config.yaml
encoder_fused_qkv: false
encoder_qk_norm: false
encoder_expert_mlp_ratio: 0.5
decoder_block: "bottleneck"
magnitude_pruning: 0.7
batch_size: 128
weight_decay: 0.2
Rows from expert 2 of block 6 of the encoder, named by matrix and row number. Rows with one number belong to one neuron. Each number is 500 + 50 x the weight over its row's rms, rounded and kept within 0 to 999. All counts start at 0. Numbers have three digits each. After the name is the row's rms in percent of the matrix's.
# gate: expert gate (encoder.blocks.6.mlp.gate, 32x48x96), inputs 0-95
# up: expert up (encoder.blocks.6.mlp.up, 32x48x96), inputs 0-95
# down: expert down (encoder.blocks.6.mlp.down, 32x96x48, transposed), outputs 0-95
gate.0 057:460500607500500500500277581500500500500500500500500500500500500500500500500500500500500500500379500500606500500500586500500453500500500554600500500500500500500500500398500500678500500500500592500500500500500500500500500500500621398500500500500500500500645357500429500500500500500500500500
up.0 063:626487500500500500500500500500500442408500500567500500452342500500732500500500500500566500500352500500500359500500381500500500500500369500500390500500500500500500500500500500500500500500500500500500500500598500500500500500500500500500500500500500500500500500500500398512500500389500570500
down.0 068:500500500500366500500587500500433500434500452500500500651348500500500500500500500365500500500500500500617500500500500500500551500500500598500500500500476500500349500586619500648500500500500500500500564500500500440500500418500500500500500500500500500500500500580500500500500500405629500500
gate.1 088:500500500444381500500500593500500500500500500500500500627500500500500500500557656500500500621592500500500500500500500500500500454500500613500500500500500500500349579500500388500500500380500500500500500500537500599500580473500500500500500383500500500500500399500500559500500500500500500675
up.1 093:623500500500350418500500500412500591500616500500500500422569500500534414500500559360500387500586500580500500500500500596500500500500500609500409500500405491500500500403500600500500500500500500500500500418500500500458500604500500500500429500500411500500500417500507500500500500500500500500
down.1 107:500500500500500380500500602500606675500395500553500500500553500500500500614500458500500402579548500500500532500500500500430441500500500566500500553500569500500500500500423436634500500415500500500500500500500413500500500500414500638524500500500500578567500404564500500500416500500500500454
gate.2 096:436500388500500500500500422500500457500500424424538500500500500500500500500500500575412500500500500500500564655500571468594500413500500500500500500500500531500500500514500608589452500427500500500598500500500500616500359500500500404588602500500500500564500458500436609500419500408500544526
up.2 099:500536500500500500500401500404500500500500642500421553500500500500500500500500500407606500500500500560389423500546367559500415609500582500500500500500421500500553500474500500500500500593631500500500589500500500500500500618500500500500423500500407500500438500500561434500616500551500500500
down.2 101:500500449598614500500592563583394500500431500500500500500399630500500551639414500500500500398500385500500464500500500500500500500446500407500500500500500500500500500596500429407441500500448500500554398500500500500443500500500500592500500500569500500500447500577500393500500500572454500500
gate.3 078:500500500500541500500727500500500500500500432568500500500500500500500500500500500576500500500500376500500500500500500500500411500500583500541500564500500500500500601500500500500500500500622500500500500435500500500500500500500650361500500449401500553500613500500500500500308500500500500500
up.3 079:500500424644500463500500636500500607500500600500500567646500500500449500500500500500576500500500407606500500500500500600500428500500543500500500409500500500500500500472541500500500570500500500387500500500500538500500500558500569500500342584500500500500500500500500378578500500500500397500
down.3 100:500500500671442500500500500500500500500378500500500500500431642500500410636500500590409500500500500500500500438435500500500500500500500500500637500500500398500500500500462414500405381500500500500500500445500410578500558500550500500500500536500500549500500449500387500500500599500438500500
gate.4 122:500500500500500500634500500500500500384500500500500500369500500500500500500500500500500500500500500432397500500500500500416650500663418500500500500431610500500500406500500500500500500582587500500500614549500500500500500500442500500500500500500401500500406500500500500334500500500407500500
up.4 112:500500631500500389500500423500500500500559500500500357500500500500429500588500500500500500500600500607605500500500500500500331500354500500611500605500500500500500500359500500500500500500500500500500500445500500500500500500500500500500500500500500399500500500500500500670500500500500500500
down.4 127:500500500500536500348400500552500500500500500500349500500500500361500500457500500500548500402635446500500500419500500579388500500500500473500455500500500332500500500500510500500500500582500500455500500500500500500384500500500500500500500500636535500500596401500500500500500591500500500500
gate.5 101:478500598500500577500500500500500500567500500500500500500500607500500500571500446500500607500500626500500500500500500395447608500500500500500500500500500500500500500500500500500500399500500500500500500500500500406601500413610500500605500460500500734500575500381500500500500447500500590500
up.5 121:434532615500577500500500436500412383500500500563500415500500500500500500450565500500500600500567500431581500500555500500500500500554500500551500500500546592500500500500500433540478386500500599500613429450500500500587500407500593430590512463500532660500500500500500500439438500500500559500
down.5 127:441544541398500500500411500500500643500500500500500500500567415500500500455500500500500430561500546545500500500604500434500562569543500500500400500538500554388500553500500500572440500500500500436500570500500627440564500570500500427400500500454500614411500500444500500500500439415570409500
gate.6 094:500500500415462500500500500500500500500414500500500585500500500602385448447402514500437500500477500554500549500500420500465409500500500500416580500500500500500500532500385500404500500500623500500500500418396583500500560543500500605500500607500458415425405500500500588500542500603528446500
up.6 093:500426500580500537500420500500438500500500500500500450409607500410623608565597500500500500500500500455500500500500500500554500500500418500610500500539552500500500500500614500659500452500399500500500462500586431500568500500500500434500500416500548500567605500401500500500434500427500500500
down.6 087:500500500500562500500500500618500500500500500500500583567575500500500500500500500500500500387429441500500500500500655500577500500500571500500500500500531500543500500500419468439500500608500500500500327500500356500500616500622500560500422570500500500500463546500446404500575500500500591500
gate.7 104:439500424500500500500589500500554500449500592500600500500500423520419500500500610500500500431617500500500585500500589574672500500500500500450500411500500500500487569500500500419500500500413500500500500624500500559291500445500500500444500432500500500542500500500500500500500500500500500500
up.7 081:500500500500500500500500500500561604500500614500604577500500416500500458500421600500500500500611500500500571500500589500651500500500500500451500500476562500500500500500352500500500500500500388500500500675500500517323500500500500500442500500500500500500416500500500594500500500500500500500
down.7 110:500500542402388577575500443500500500421500500500500500500500442607500500500500500500500500500500559500500500500500426500442568559446500500547500500578500500500500566500448574692561500500500500500415500500597560401500582500500500387576500555410500477500500568500439611443500500500500500434
gate.8 099:407500500426500500500552500500500563414500547500500500416500500500500500500500500500500500500480415500500435500500583500500500500500500388500415463500500358500500500595500500500500586610552500500500500500500574500500500500500675390500500500500447500500630500558537500402350500500435450500
up.8 095:500500500500500500500500500500418500500500500500500422500542500438341500500500500575500500500500613500572500500568500554456500500500500500595500543524419629500500500399500500500500394500383500500342500606500500500500500500500500601500500500559500500539500500401500400464593500500579500421
down.8 086:500500500418500500349598500500500500500500588525500500500500500500500593500500500500566500367500596500500500500500596500500384500500500500600407500500399500500500395500570434500500500500415500500599394670555500500500423500500500500500500500500500500622500500500500500500500500500500500500
gate.9 081:500500476500500500500500500500583500446500500500440500500500457500500500382422577500500500431500500500419500500500500600327500500500500500356500437594500500500500500500500500500500500576500500500592582500500500500500500605500500500425453500500403500409479637500500500500591500500578350500
up.9 079:500500500500500500500500500500500441555500500500500500500500500500500578631607500500500423544593500500500425500500500408500500638500500500582424500500500500500421500500500500684500383396500500500500500500500432500500500295500596421500539500500500500500500500500500500500427500500500500557
down.9 085:500500500500500500500566500500500500500500500500500500561500500500500500597383500500394500418589432500500500500500625500500412500500500500500547500500500500398361500626500500500596443568355500500500413500500344500500500560500500500500500596500500500500500500500500500500500500609388500500
gate.10 065:500500500500500437500500500500547564500500500500500525726500500500488435441500500500500500500500500570500500500415500500500500500500500500500500500755500500425500500396500500614500500500500500500500500500500601500500500500500585500500500662500420500500500500500500500500500500383500500500
up.10 064:535500500500500500500500500500500500500584500637500441279500500500500500500500500500500425440500435500500500500500500500500500500617500500632500500500500593500500500500500500500500500500386481500500400606500377500588500389500500500500620366500500500500500500500500500500500500500428500500
down.10 084:500404500500500500500600500500500400500403500500500500500500500500500625597500500568500624500500500442500399500467632606500500500455500500500618500500500500565445393576500562500500465500563500500566417500500500500500500500500500500584500528500500333500500584500500500500598500500500500500
gate.11 098:500500500500582500500608500500485500433500500500589500558500529500400413500398419500500500398358397500500500500518500500500500500500591500500500500500500500500500500581500500312500602648500500588500500500500468500522500500500500500500364500500500500500500500500500500500500500585500500393
up.11 101:500483500500500500500500500618414500500500372500500500500500500439500462605500500618420500500500481441500500500609500413452500591500361388500500500416500455500500500500500515500372500404500500500500500500500371500500500500500500500500411500500500500500500500342500500500500500500441608500
down.11 115:465500500500436401500500429543500602500500500422500500576500562500500583500500500500500438500500500500500430500571500500500500414500625500660500435402500500500455403500500500399500500500439500500500407595500446500550500500500559500500500500661500500563500500573500365560500500500500500500
gate.12 132:500500446500500500500500578558558500500600500415427594407500500455500540500454500500500500594349500583500352500500500537500500500500500500430500445500500353399500500500500500500500569520500500387500565500430500500500500500500532500411500500500448351500500500500500404500525500500548437500
up.12 112:500500500500500500500597420500500500500500398602500385500548500500500466478500500633500567500654500500500657447500461500500500500500598500500500500500554500500500500522452457500500426500500590570594441500500566500536500455500500453581500500500500668500500500415500579500436500500462500500
down.12 101:595500570563586500500500500500392361500500500425500500500406500551500500583501500500537500407500500500627462500500500500500500500500500500574593500500500383558500500500500500500569500500500500582500500500500368500500440429500500500640436500500429500554500500500362500500500500500402500443
gate.13 088:500500561614500500500500500500500500500500500500500500500500500331500500500500500529500500395500500500500500500500500500500500500640500500572500500500500686500500500380620500500500500500500500413500500500500500500500500500500500500500500500646500500500500500500500500500625723500500500500
up.13 089:473500500500500500500500407500500500500500465500500500636500605603500411500500415500500500500500404500448500457500422400500500500500597500606500500414500500500500561500384500500500500500549500571500500375500601500610572500500606500500500500500500605500584500500500500500389500584500500500
down.13 099:500539454443500500500458500500500405500500601500500500500500500500584500444604500500500500436500500392500558617500561540595500500500500500500413413500500654500500500500500500500500555500500609500500366651500500500500500500500500500500590500500500500500500500611500409500635500449500500500
gate.14 127:443500536394461500454564437500500500590427500433552474575437453500500500535500500500500500426569500458500500500593500500500500500416428500505569590500500451500500500500450429534440581400420500632622500500500500500438380444500500500566500500500567500556500500416441577609527500500500511500
up.14 107:417500597500500499500616553562500547577500500455500500500500500597500398500409500500500657598500429500500500446500500500500444434500500500418577500397500500458500573582500523500500538500500500500556500566500500552530562500552580500461500368500500537500500447500500580500381500448500500576
down.14 098:500500500388500500433500500500500500500445540500500351500500500500500500500500500500500500500444599388500457500582500597500500500500500500500399445618543557500500500500630500500559500560500500441500500500597582500500500500500500500500405613412500500500410500500357500500500500596500500402
gate.15 127:596587500552500500380433500500500570430588500418456500500500500500549538500500500500542451500419557500500500540500500500621500596500500500500500500500500557411500500449500500563395500441402500399373500533500500500500500554440402500500500500500500383500500500552500384500577500500594452500
up.15 120:575500401500500500364500585500500601500592578500449500500500431500532500500500500500500500500432546500387500544500500572617500500500500500411500431500500536386500500500530500500500500500424500406500569433439436556500500554500449500409500500500439388500500500500500427500572407500580500584
down.15 127:500500500409500500500396552500578500407500500500441500500580398500500564500535500500568500500443592500419500577500500500425500500546500500500373380500500500500559462500500500595500500500500500500500500531500656500545500500500444500500653469500500500500500500500601500386500500448561415430
gate.16 087:614500500500595543500394500453500393500500562500404500500500548421655500500500500500500500500384500500500431500500500500500500500500397344500500467500403500500500500627500500500500500500500578396500500500500416500500500500500500500500500500500500674500600500500500500500500500500500466500
up.16 090:366500500500500554500579591500500500500500500418544500584527500500500500500500500500500428500585500500500597500500500500500500500383500584373500500500563500500500500461500500500500500500579500569500500500500553500298500500500462500500500500393500319500366500500500573500500500500500500500
down.16 089:500500500500672460500500500616500500500500500500363597500578500500500500500445500500500500500407500500500442367500500500500500430500500386500500638500500408500500500500500500344500500500500500500500419500423500500500500500500500500500500346500500500500500500564615500500500500500426500500
gate.17 055:651555500500500415500500500500500500500500500500406500500500500500500500500500500500500500500591500500500500614423500500500500500500500500500571500376500689500500500500500500500500500398500392500500500500500640500500598500500500500500656500500500500500634500500500500500418500576406500500
up.17 056:598548576500500500500324500374500500500628500500500500500500500500500500500500500500500500500500500500500500500500500500500500500411500500500617500296500500500391500500500500500500432500500500382500500500500500628500500500500500419500563500561500500500500500500500500500500500648387500500
down.17 074:500500500500423500500500500500500590570500500500500500500599500500500500500500500500573500584500425626500500500500500500500634500500500414500500500500582668408500500592500500666409500605500500500500601500500586500500500500500568500500500564500500483500554500557500500409434500410500500500
gate.18 082:500500410500439500500500551500500500500500500500500500500402500564500500500391580500500434409500500500571500500500500500500500411604500500416500500500500500463537500602500500404500500500500500648500552500425550500500436582360471500500500598500433347500500500500500638500500500500500500585
up.18 079:500500441500500500500500500561500500500500500500500500556500500500425414435388500500500500439500540500500604500500402500500500500500500500372500500409500543500500500500500500352500500500500500633624500500427500500500500500397577500419500573500500500500407654500500662500500500500500500500
down.18 077:500500500422369500500500422500586500500407500500500500500403500500500452500597500500634500585500500500394500432500407500500600500500500580500500500500500500500500500500500500622500500392500500500500662500632500500500500500500500500500500500500500500500500500500500500621582500500500372500
gate.19 095:461500616500500500500378407568394500500443500500500500500500543384500500500583412500500619500500500500500462500578500500340500500500500500500500500500500577473500500526500462500500500616500500500500428500610500500500500500500551427606500500500500500500514500353396500500500500417500583500
up.19 108:500500584500500500500500448500500442615500375559500500500500500500587500500601500582500500544500500500500500441500500409326500582500414557500500500500500500500500557500500466616500500500500614500592414500500551500500500500500584432500564441500546642500561500399439500500500500500500500500
down.19 100:500500500423395500556500500500500666500500500500605500463500406500500500500500500375500500582450437500500500565500500591500500596563375500500402500547500500500500500427500500610500500500500500500500500379500500414500500500439500500377571412446500500500500500500500500500500500415571500447
gate.20 088:500500500500404397386500565500500500500500500425506500500500500500500500500467610500608500585500500562500500385500500500323500500500441500500500433500423616500393500500500602500541500500500500500500500419500500500500500624500500500358500500534500500424418500500500500500500455500500410500
up.20 079:647500500417500500500500500551500500500371500405500500597357420500500500500500500500500422500500500500500500559500500500500500500414454500368500500500500500500500447500500500553416500500500500588500500500500614649500500500500500601500500571500500500500351593500435500500500500500568500500
down.20 086:500500500500500500500500500384500500500500423582449500500500500570500500500597551500579500500500500500440500500500429517500619500591500609596337500500500500500500500411568434500500500362500557500500569545574593500500500545446500558500500500500500500401564401500576500500500500500534500398
gate.21 078:500500500500500500530500330500500500500415500500500500364575624500500597500500320500500500500500500500636500500500500500500500500500500500500500500500500500500586500500500500500500384500500500500500395500500500500500417500500366500592500500616500500500421393585500500500500500500500500500
up.21 076:603593500571500500500500500500500500500500500500500500500500500500500500500500416500500500381500500500500500500500500500500500500500500500500500500421500500500500500500500500339582500500500500500500422582385363500500500500500500627500355565562500500500378500500500648436500603577409500500
down.21 075:500500500500365365500500500500500573500500500500500500500690500500500500547500312588500500500584500500500552500500500387388500443500500628453500500380500500500467500500500500500500500500500444500500500500500500500500500500585500500432500500500500500550567500500500500500500500384500597500
gate.22 073:500442378500500500500594500500500500500401592500500560500500500500500500500500601500500500500500575500500500580500500500627500500500500500418500500500500535500500500500500409500562500323500500500405500444500500500302500500500410500500500360500500500500414500600500500500431500500500500500
up.22 061:500500600611500637500500500500500500606500396500500500500500657500500500500500389500500639500500500500500500365500500500500500500500500500608500500500500452500500500500500500500500500500500643500500382500500500449500500555500500500500500607500500500500618606500500500500500610500500500500
down.22 082:500577500500649500500500433500500500431500500500500500500434500500500500500500544500500500500500500500556500419500500500500500500500500500500626500500500500500601500676500500375571500500500500500500404500500500500500415500652544500500314500500500500500500500500500394500500500557451626500
gate.23 076:500500500565500500452410426603440384500432500500500500500500500500500500500572500500500500500500500500500500500500500500500500633614500424548500565500500585500500459432500339500500500500500630500500421500500317500500500500500500500500410500500500500500561368500500500586500580500500500500
up.23 111:576500579500500500566500500605414445592500500500500500500500500452548591570555439567500500536537597500595433608500500437500562500500358500457576500512500500500422500500595527627500500391500500419500500500458500500500500500500500534500514500500500500500418500363500434500500593500500500500
down.23 115:500467500500394500560500460500500500500500500500455500437500500500450459538500500500500500629576500500500500500500387500377594595500500609456537500500573500500500590500500540500500500440500500500500616500500608401500500500500500386500580500500553653425500500500500622500433500500558500500
gate.24 064:500500500458500500381416587425500500500500500500500500500500432500500500500500500500383500500500500500500500500410500500649500500500500500500500500500500500558500560500331500500436500500500500500500500755500500500316500500500500500500500500500500500500500500500500370500500500500500500500
up.24 045:500500242500500500500500500500500500500500500500500500500500500500500500500500500500500500500500500500500694500500500500500500500500500500500500500500500500500500500500320500500500500500427500500500500500500413500274438500500500500500500500500500500500500500385500500500394394500500500500
down.24 057:500500500500500500500500500500443500500500500500500500500500500500500500500500500500500500500500609500500500500500500457500500659500500500500500602500500500500500500500500500500500500500500500634500500369648500500500635500500500500500500500500555500500500500372500706381500551317500500500
gate.25 059:588500500500419402500500500500500500500426392500430500500376500500601500500500500500500500500500500500500500624500395500500500500500500500500500500567389500500500616500500500640500500500500500331500500500500500500676500500500649500500500500500500500500500500500500404535500500500500500500
up.25 053:500500500500564500500500500500500500500500500500500500386606500500500500500500500500500500500433500500500303500571571500500500500500500500685500613500500414500500500646627500500500500500500500500500500500500500500500500500500500366601500500500500586500500500500500500500500625500500623500
down.25 080:547391500598500500500500500545500339500572500500500500603500558500432500500500384622500618400500388500582500500500500588500500500500500500500500500552500500599500500500500500500500500500500500500500500500500372500585500500441500500627500589500500550500426500500441500500500404500471500500
gate.26 115:500500392454500500529500593500564500500547500500431562423415500537500500500500500500500500500340561547430500421414500500500419500445500500500500500573500389430573546463500585542430547500548500500500569500436575562500560500500500563500500598466500500535500500560500430640500500500500390500
up.26 120:598500500500500417500500568538563500500603500500398562433393450500500500500500500437500451500375500539500500435500500500500500500500538500437532500500429399442659500447559500500500500500500441500500572432500500500500569500500447500500431628500419438500500500500500435605595500500575442500
down.26 098:500500500500500500500500500500551672500438500500500500500500429431500447428582500500597371611500500555500500563572420500500500564500500500500393500500500500385500500536500500570500567500500500433500500500500500500440500500500500416390500500500500610382538500500500604500500500432588500571
gate.27 093:500500500416500500500603549500566500500500500500586500539500382591381500374500500500500500415500500500439564500500500500709500500500573463427500500468584500500437500500357500500500500500426500594500500500500500500500500500461500538500500526500500500500370500500500628500500500500500500500
up.27 087:500413414500455500500624500500583500406462500577576589500500405556500500438441500500580500408500500500500548500500639500608500500500500500500500418381500500500395500500500571415500500500500500500500500500500500613500500500386500500500500500500500374500500500500500633500500500500500500500
down.27 110:431451562500396500554500424413500456418500500500603500500500448500500500500500500500500500500500500500545500608500500500449500500575446500500500500500500500500418500445500563669500384500500558500500618411500577456500574500411500436553500545421500500500500612500500593500557383500500500500
gate.28 115:500500381500557591453500500427450392500338434500500500500500505474537500500546492630500605500500404470564500545575500500500457537500367461542500500500500500500485465500594500500515500448535632500500500500500406500500400500496500595500453500500500500500500500500500500608500500569500500425
up.28 114:414500400500500576458500468500583591377500452500598500500500500500424500500500500500500500408408500500500582500500500500597403396500571419540500500500500500500500500579500500500500629500500500500500500460500500567500500451541500500414397547500500389500500500588623500558442500567500500500
down.28 124:565500500500500457432500500500500500500500410500500500500500630500538548500614500458500500414532500444500422500500546500602500389500500500589500500398455500556500430500416500500500500500500596500553379583500500500500542500500500694482500500581500500500500427564500500612563544500500500500
gate.29 126:500500500422500500500500500587500500500500394500500433500500500586500500500500614500391500500500575500601581660500500462500500414500412500423500500500500500500500570500500500646500430500500500500613500576500500528500410500500563500572560500404500500500385500500440500500500500442500500585
up.29 126:500500500500500500500500597500500551500613500500459561500500500500500500500445398500500500500379500500340466500500430500500500500500500500500500500500438596428614500500500500500500500500500500406363561410500500500500500571500377500379392500564500500500500500500500397364500500500500500500
down.29 116:604500500648593500500500605500500500500447500500500500500500500564613500500500550500500500500500500500558410376500500528500401500426500500545500582500500500500500500634500500500500500404401500500500397500410500618500500557500500577500500421500439500500500500500500442500500500619420536500
gate.30 103:500430613500500500500500500500500500616464489500500450567500500500500640500500500500567500364613500437500500500500500435600500500500500500500500542500500468500393500432405500500462500407361426500500448618500500548500427391500448500567500500573500393500500500500500500500500500500500561500
up.30 100:500500411419500418500500500500500500500500390411500500500500500574500428500421500500423538500500574500500500561500500500437500500593378500396500500500426500527612441480578500500500500500610500500500563500413500554489500500500500500500500500407500431500500410578464662500553500500571500595
down.30 090:500500500500500586500500500500500388500599500500500500500590590500500500500409461500500639403500500417553500594500645500500500500500500425500500584500500426500450500500500500500500500500580500500500439500500391500369500441500500500592500500500551348500500500500500416403500500500456500500
gate.31 080:500559500500500500500500596500500500500500500500500607500500558500500425545500427500500447368543571575500500557441500500500500500500594423404582500431500500500612431500500500362500606500500500500500562500427500624500601500500500597425500500500400423500412500500500500500543500500546500500
up.31 069:630595395500500500500580500500500500500500500426500636500500555500500500500400500500500500398500500500500500500412500500500500500500500500500596500500500375500500500500500429500500500500500500500500500500379500500500500500500500500389500550500500379500350441646500556500500500500500369500
down.31 084:500500500424500500500547500500594500554500500446500450500500422500500500440500605355500410500500430500500500500500500500406604592500345500500408500500500500448500500500500500500500500500500500500500623500500622500416500500500500500345500451449500500500500587400500500500500500500552396500
gate.32 139:500500421436500472500575500500500565500500525458500546471397441500393500444442500424500442465409500561416500432423429557450436500500578442456500500500500500500546566500500500396500512500500500554500540500427500615500500551437500500428500563461456390500423605575546500597500446557536461500
up.32 141:500429560560500500484500500500422500535500500500537450500595559421592558541545500557560533500576500418500500551500500447500500500500432547569500500500500500560429445500500500587500455500424500445500434562536500386500500436575582420580564394568578598500574420434500500500451500447470500571
down.32 103:500536473500613500500500500500500500557500500500500582500500500500429557500500500598379500403429429440500500500500602500500435500392500424500602603500500500500500500500500500412583500581427500500500374500500500572500500500500500600500500518555500500594500552500500341500500537573455500500
gate.33 159:500500519500500500434500561500500500570466500500500392578459500500500500525556576500389458500500500500537500668598500500500500454538500590500460500500448500432500500500500389652500376371500500500544500500453500533538500500500500500500500371500500521500500500500387500441500423500500500596
up.33 165:515589500400455500500564500500591500500450500429500500500400500605409417500500500500384429499500516558500582552500433500500500500541604500500500500500500500422575500450500466500500500500592500589500500441463653500500500596412433538500500500405401500500448500577479500500566500500500500500
down.33 132:500589500500500500500500500500500648500500500500612500500500586500548500500399500500442500500566433500500500500368603500607500373366574532500500500500500444500385500500500500500482422500500500500415500593500500500500572405500500613500500500535500435500500500549500408561500500500500500500
gate.34 098:560445452500500500500403500500500564415500500500500500500500500500500500500405500500614500500500532500500500500500500500579500500553500579411500500500500626500428500500500579500576583500435500500397500500446500500500428574500296500500500500500553387500448500500500500387607412500500563500
up.34 099:416500559500500500500500409500447423500500381500500500500500600500500500565590412500500568500500500461500452500500500411438540549500399500613411591500500527548500393500500500500571418500500555500590435566548500500630500500621500424551500500500500592500500500500407500500500500500500500500
down.34 102:500500500500500376500500500500500500500500500500500500500418500500500418645500557500500500500564500564500500500500500500500500431381612500435618500500580500452410500500500500427615417500500440500500560500416500500376500500500500500500389430500437381500500500500401500500434500570446500500
gate.35 091:500500500500500500500500500500426425500554500500500418500500500452562586500500426500500500500500500500500500500500500407356607500500500500500500500500500641500500500500500500500500470500549500500500386500567391391628500500500609500551500500500500696439591500386500500500500500500500500500
up.35 096:500500605500500500500500500500500407599500500500500500500500624500628576500500378500500581500500500500500500500500446500335500500500500500500500500511500500478500500402637500541572500618558605500500500500500500350500500500600500500500500500500500656500500500500500476500500500500500500500
down.35 111:500500500500401500591500500500500660418500500500590500574500401582500450576500500500458500500564500500445536616500437500373500577500500500500500500500500500500408500380500421622500436500500401500500590500500500500500552500433500380500500500440455500500500500500500569500500500441500500500
gate.36 111:546500500500432500433500500500500500418500500435441561347431420500500500500500558500500500607500574500500561500500500500500500595539387500401500500618500377500594500500500500500500553500500500500500566500500500500500557500500500585351500500500437401446500500500477421500591500500575500439
up.36 085:548500500500500500500500555620500582500500500500435581500500500500500500500500421341539500500500500500500500500401500500500500500500500500500426500500500500500618443500500500643500620500586500346402500500500386500500500603500423500500500500500500500594387500500500500500603500500500500500
down.36 096:500500500415500500500500500500500577500500500500500500439613429440569372500500500422500435604500500446500500500500500500500500591500500500500418371500500602500500500500500500550349500500439500500500500567547679500417500563500500500500500500500500500500636449500583500500500500500591500500
gate.37 127:601562430584500500500425500500500500418573592500500500400647528471500500500500554416500500582500500500500500399500477605539548500463500500500500424500500500500493412500604500417500599500500425413500500500500415433500569500500373500423500500574500500500500500500563446500555500451500500500
up.37 144:500421583500500500500500500500411404560416374500500500537500500500600500500569500500454601500500484412587500593500500398500500500500429500500500572500600500534500500544438500567500415500500563565607433500559500500500394500558500500569500500500575500500541458500500538500446500552403568437
down.37 118:500500500564419500500500577355500500500500500405500500500500580542500423500500579500555500552500500500500500411500415500500500440400586500500500606500500415500500500500500407461500500500449500599500500500500500609500594500500500589500429500500422500500433500500500500642500500641423500500
gate.38 089:500635500500500500427462379500500500500500500500350366500500500500500500500500500500500553500500500401500334500500373500473500500500500500500500500500500500500500500535500500599500500500443500500500500500500500500500386500548500500500500601500500590620500593500431410500500500500577616500
up.38 092:500500500553428500500500500500500500500500391500422500500500554500500500500500500500500500500500435500500397500500500500321500578587500500500500500549419500500500500500594500662551500500500572500500500500500500298500500500500621356500500500500500608500592500500500500500500548500500500500
down.38 110:500500500380413618500500500500500500500500500456500556500500500551500500500500500539500594500500500426558554624567500500453500500500500500500302500586500500574508564500500500712500500500500565575500500500500500351500500500500500500500571500437500500500500595500500500500533500500500500500
gate.39 103:500534500425500418500500601500500500500500423408414500500500500500397418500500500500510500500615604613500613500500500500500434500570500500426500440500500500395500500500500500500500563500500500500500500500500500594500500500500500608500526500379500388500377500500500568500500500598586420450
up.39 098:500500500500500500500604500574461500500500500428441500500427500500380404500500500500420500476616626500500500619449500500500500500500500500432500500500500500500500500500500500500500500500500500500500500500500500629500500500500500500500500500409500378500372500500500500711500535580619433500
down.39 080:500441500500419500500500500500500500500500500500500500500593500560500500500500647400500397500500500560500500500599432500500500500409388500500391500500598500500500568336500500631500500393500386500500585500573500500500410500500500574500500595500500500500500553547500500500544500500500500500
gate.40 092:500447500500500444500500433500387500500500500500447408500500500500597500580611500500500567544630500500500500591500500393438500627577500500576500500499456500500500500541500500633500500419424500500500500454500441500634500500500500441635500500500560637500500500537500500500500500500500500500
up.40 106:500500500500549560584500500538500500500416500500560500431500500500646579500500500500500500558500500438500500500500500399402602569500407500500500500500500500500500500500672500550500500500500500437500500500555500437713500435563500500500500500500500647500521406500500500500500564500500500500
down.40 089:500500540368340500500500500500500560500500500500586500500500500442500436500500500500500500500500549500500587500500390500378500633500500500500500500580500500411500500500500500500500500500500500500439603446500631500500500633500500449500500500500565500500500536500573595500427580410615500500
gate.41 127:500500500500500375368500604500532576461593500445500558500500500553545500500500572500500468500500500500500500455500500550500352500500500500479444443448436500405500554450500500635500500500500500536444565453500500500500571500500615500500500416500423424500500500500576422500500381500578436568
up.41 124:500500568500500500500500500574463424500425500500462500500567457500450579500500412590500500388643547500605500500500500500500500500500456500555468577583500450574500393500500500500500500602500500465500500639500500422555500500555417500547553500604561500519448500500441500500500599500454500391
down.41 115:500500500500579576500500500500500312500500567500500500500437568500500500456500500500500500500381500407547500500500574561500500500500500500500500500500500500565500500500544466500584500555500606500576301500500500500436415500500471626500424560500500500500445561500451424582500428573500500500
gate.42 114:500522500500566612500500500500500500500531603581500500500500500500500500500500435500500584500500500500500500441500500500500500500500500500524583444449500500656500380500500399393500605667500542500500500603500500500500500440588500500500500500522500500500597500350500500377500539500500500567
up.42 134:500500500383500440500500576500563500500500500500500500619413409541500405460500587500500500500419539580500500438591446500500500500500500500407396411627500500410523558500500500584417500500530500536500500500551606500500500585500550500500500500500500500500500600500589500500500393500593500500
down.42 102:500500500596636500500500500500432342500500500500500582500408500500500569500500500500413500405414500500583592500500631500601500427500500373500500500585500500573500500609500500500500500500500500500500500500500500500500442500500500500574402525500500500612435500500407428500500500500500500500
gate.43 101:500500500500500500500500568500500500500500500516500500351500563500500520500500500500544500500500500500500500500500500500383500500500393500500411500500500318500500500500500500619500500640558559500500500500500500281500500500569644500500500500500500500500500500500500439500500422500500500629
up.43 107:500500336500346500500543500500603624407500500500500629500500500500500376500500635376500500500500500500500564532500500500500500500500467500376500500395500500500454500500500631500500500500500500500394500500500500500431500500500500500500500500500500500389500500500500557439500500500500500500
down.43 109:500412500560500500500500553500500500500500541500500573500500500361500500500500375500500500500355500500357500500500500500584500500500603427500706500500500500500500558500500500384500500500476500500500500500448500500500564500500500500500313500417500500552500500500545500500500577522500500500
gate.44 121:500500500500586500500428500542389500500500573552500500500500567427500582588500404576607500500500597500500394367500464500500500500500500500571500500421500500500417446500500500500585500561369500409500554500500500500590500500500500500500500542594594500500500500500585396532500590500500500500
up.44 107:500500500500500500500500500420500500500500500500500500413500500500500500500585470500500500500500500500564559560500500500430621500500500500500500500659500500565500459415500617575599572500500605357500500500500447500500500574553336500500636500500500500500500500500500419377553500500500500457
down.44 109:500387604500421500500500500500500402577500407500500500437500500583452380538500587500500568500630419500500500500500500378500438500500500500500500500449500500500500592374500500500500432368500563500500500440500500500500500500500500598500500424568500585500575500500500500500423500500435443500